Weights of a small sound classifier: 52083 training examples.
Rows from block 5 of a small sound classifier, named by matrix and row number. Rows with one number belong to one channel. Each number is 128 + 24 x the weight over its row's rms, rounded and kept within 0 to 255. All counts start at 0. Numbers have three digits each. After the name is the row's rms in percent of the matrix's.
After each channel's rows are labels from the 100 clips, of 14976, where the channel reaches its highest value: "strongest on" is what is common among them. Only what is clearly more common there than usual is listed. The data: chords played on synthesised instruments. In brackets: how many of the 100.
# convs0: first width-11 conv (model.blocks.5.convs.0.weight, 96x96x11, each kernel summed), inputs 48-95
# convs1: second width-11 conv (model.blocks.5.convs.1.weight, 96x96x11, transposed, each kernel summed), outputs 48-95

convs0.43 111:130078132123115140151153113126127177110104148169109153122132079134143119122135145118128134139090117150157189121171127104137143089113117127111108
convs1.43 098:095109178111100076198148116127114135179118117092104113107119125112129122154149124103072101145073084150065126136155123134123118113101121123129128
strongest on: arpeggio (86); playing: arpeggio down (67)

convs0.60 110:156163140117150129157158152117108138128143104162134125107157138135114154144101165104102156127079171136121130136144132107085139085161136173164132
convs1.60 097:110123102089150080136106111136156104146091181125107135149113123115095135110107101106137104122166090094109081105133112121129106162159116124111158
strongest on: inversion: root position (83); vibraphone-like (48)

convs0.70 105:106160117108131117131144102129118118127092126126147122114174119141170162139139077152102180143129196116126115107177141135126127136101162195113142
convs1.70 104:137142176116110103150090151137083116182150126122087122148118127137121134124162126104113142102134103165147130121128133080155084141151130104152148
strongest on: power chord (33); vibraphone-like (31)

convs0.50 101:163110095130162094110126076112173162119127129161108150101127132150118146126135156122121100088103151155078095145142122122128105166140148137125151
convs1.50 096:126111129153140091145139093107079127147076128133155062111121116138086139139165133134148120140121137102100141149133122130111134179138145142164160
strongest on: root: F (41); sus4 (28)

convs0.22 092:124117156111116123126145161164142129085119135153121088169089120143172176145110112100103106123092131156094122114099141131115144143125120088093111
convs1.22 094:128150114112164119128130117117109112059126118155173144080067088103155119119160107132140117125129102112137118130126136111107105124132127152132134
strongest on: inversion: second inversion (98); root: G# (32)

convs0.68 089:128101150112093150109126150117125117136133122107117147117126111096102093119140066121119086099111142133147118113122109092085160109118150073092118
convs1.68 095:105154132124156120157113095076120137091095085145154133091117124159140124102118091121134134166117139151125136137139152167135083138146133141149151
strongest on: inversion: second inversion (100); arpeggio (96); playing: arpeggio down (73); root: C (26)

convs0.77 081:155126136129119146105139153120120196148179173116155127119111141150128087114124135122124122131100114150124112111122101113092114141119155114139093
convs1.77 092:106088166133128119121101148131153102082117170097152187130140108148136117121145104121119144146126159095152140117135103106135119131086125161126075
strongest on: inversion: first inversion (83); root: F (31); root: F# (27)

convs0.81 088:147141102114132107163142165146110166120123115107104143167115163118091082095154109152149114084081104110144165107121136123112103135156112140123073
convs1.81 098:109150167130156121127175159134103116129110177145125082141138130126130139123172138120102137159127130111156121150170085153157116136105104179110131
strongest on: inversion: second inversion (96); the note A (61); strummed (55); root: D# (31)

convs0.52 109:121128091106083104124156172101125126134109112148100114142149129136115099102080147114085136143175168125165148103157148124128121154130132093147116
convs1.52 092:129136073101187123092090074116135130092129120148128106120137104118162143131110095143180137146152135126117124137130123122146095149133094132112114
strongest on: inversion: root position (89); playing: arpeggio down (53); power chord (35)

convs0.89 116:136149118136158160127147150094096115113132143119130092143145121102089119128091132167145125111146108122160166147121084113137112137130118115106091
convs1.89 107:122140157144165107107104133166130112138117084140154120148114051143139104167151133094136064180151111149102122137143137153089124116140114104153155
strongest on: inversion: second inversion (90)

convs0.14 102:143148115090118155171190129137123133124124134104147115114088109114179124095144146143097122149114142166144150106137099149101133115146154087148176
convs1.14 095:164099174122091101141113129119122117127144119140157182114109070149118111117122112157129130110114130113135114125105139115121120143144099176122117
strongest on: inversion: root position (79); power chord (49); instrument: vibraphone-like (32)

convs0.95 093:130141154121127145157129159107176151114119157155157091179120115115170143116171142121115143113163152140146100123116133118142192136113168106116130
convs1.95 096:126087123123117084137107171095123110116135156175146163087129125083130091122109110136104113114111139154130162134117147139147132131141090131162121
strongest on: inversion: second inversion (72)

convs0.46 108:113186180094131133141103109114102142117102108092132092129077111117114147121141166121129109109114129073132150113142165121130110138102173120137104
convs1.46 106:110133137180146130152139146145119104124174118114180142129089135107086095120122151116133127125173128121100113111149114106157128153094103108149114
strongest on: inversion: second inversion (78); vibraphone-like (32)

convs0.39 103:089099125141145095097119107148108152111108140093113156101103172139147166106158115117095105150115094136143137125181118108101119149115115113144103
convs1.39 093:124118148069103116130118122097137134185175112083120154141128136140110090125145149137106143164141110113101121121173135138118137100097110145108072
strongest on: arpeggio (98); playing: arpeggio down (80)

convs0.17 092:105147110112089124129105139129161110111117096084094139121171122112119147120143126166150118168120109116111173119172106121136124130111125195109164
convs1.17 090:123133115076138114168123102168176130118133156133091127141091118151076133135157118130130088122146158136131101134134180144140086077127086109142117
strongest on: inversion: first inversion (95); arpeggio (92); playing: arpeggio down (65); root: C (26)

convs0.69 091:113129107130152082140168103095140115144124133121092075117156127142131126113127115136136120108111149118128122147122059089140145151102109101137089
convs1.69 097:122112144100125156163163118148115160137066111110167093128167122100133131086118127107127145117092076171083111160122138134125105111109090125112160
strongest on: inversion: root position (93); playing: arpeggio down (55); power chord (37)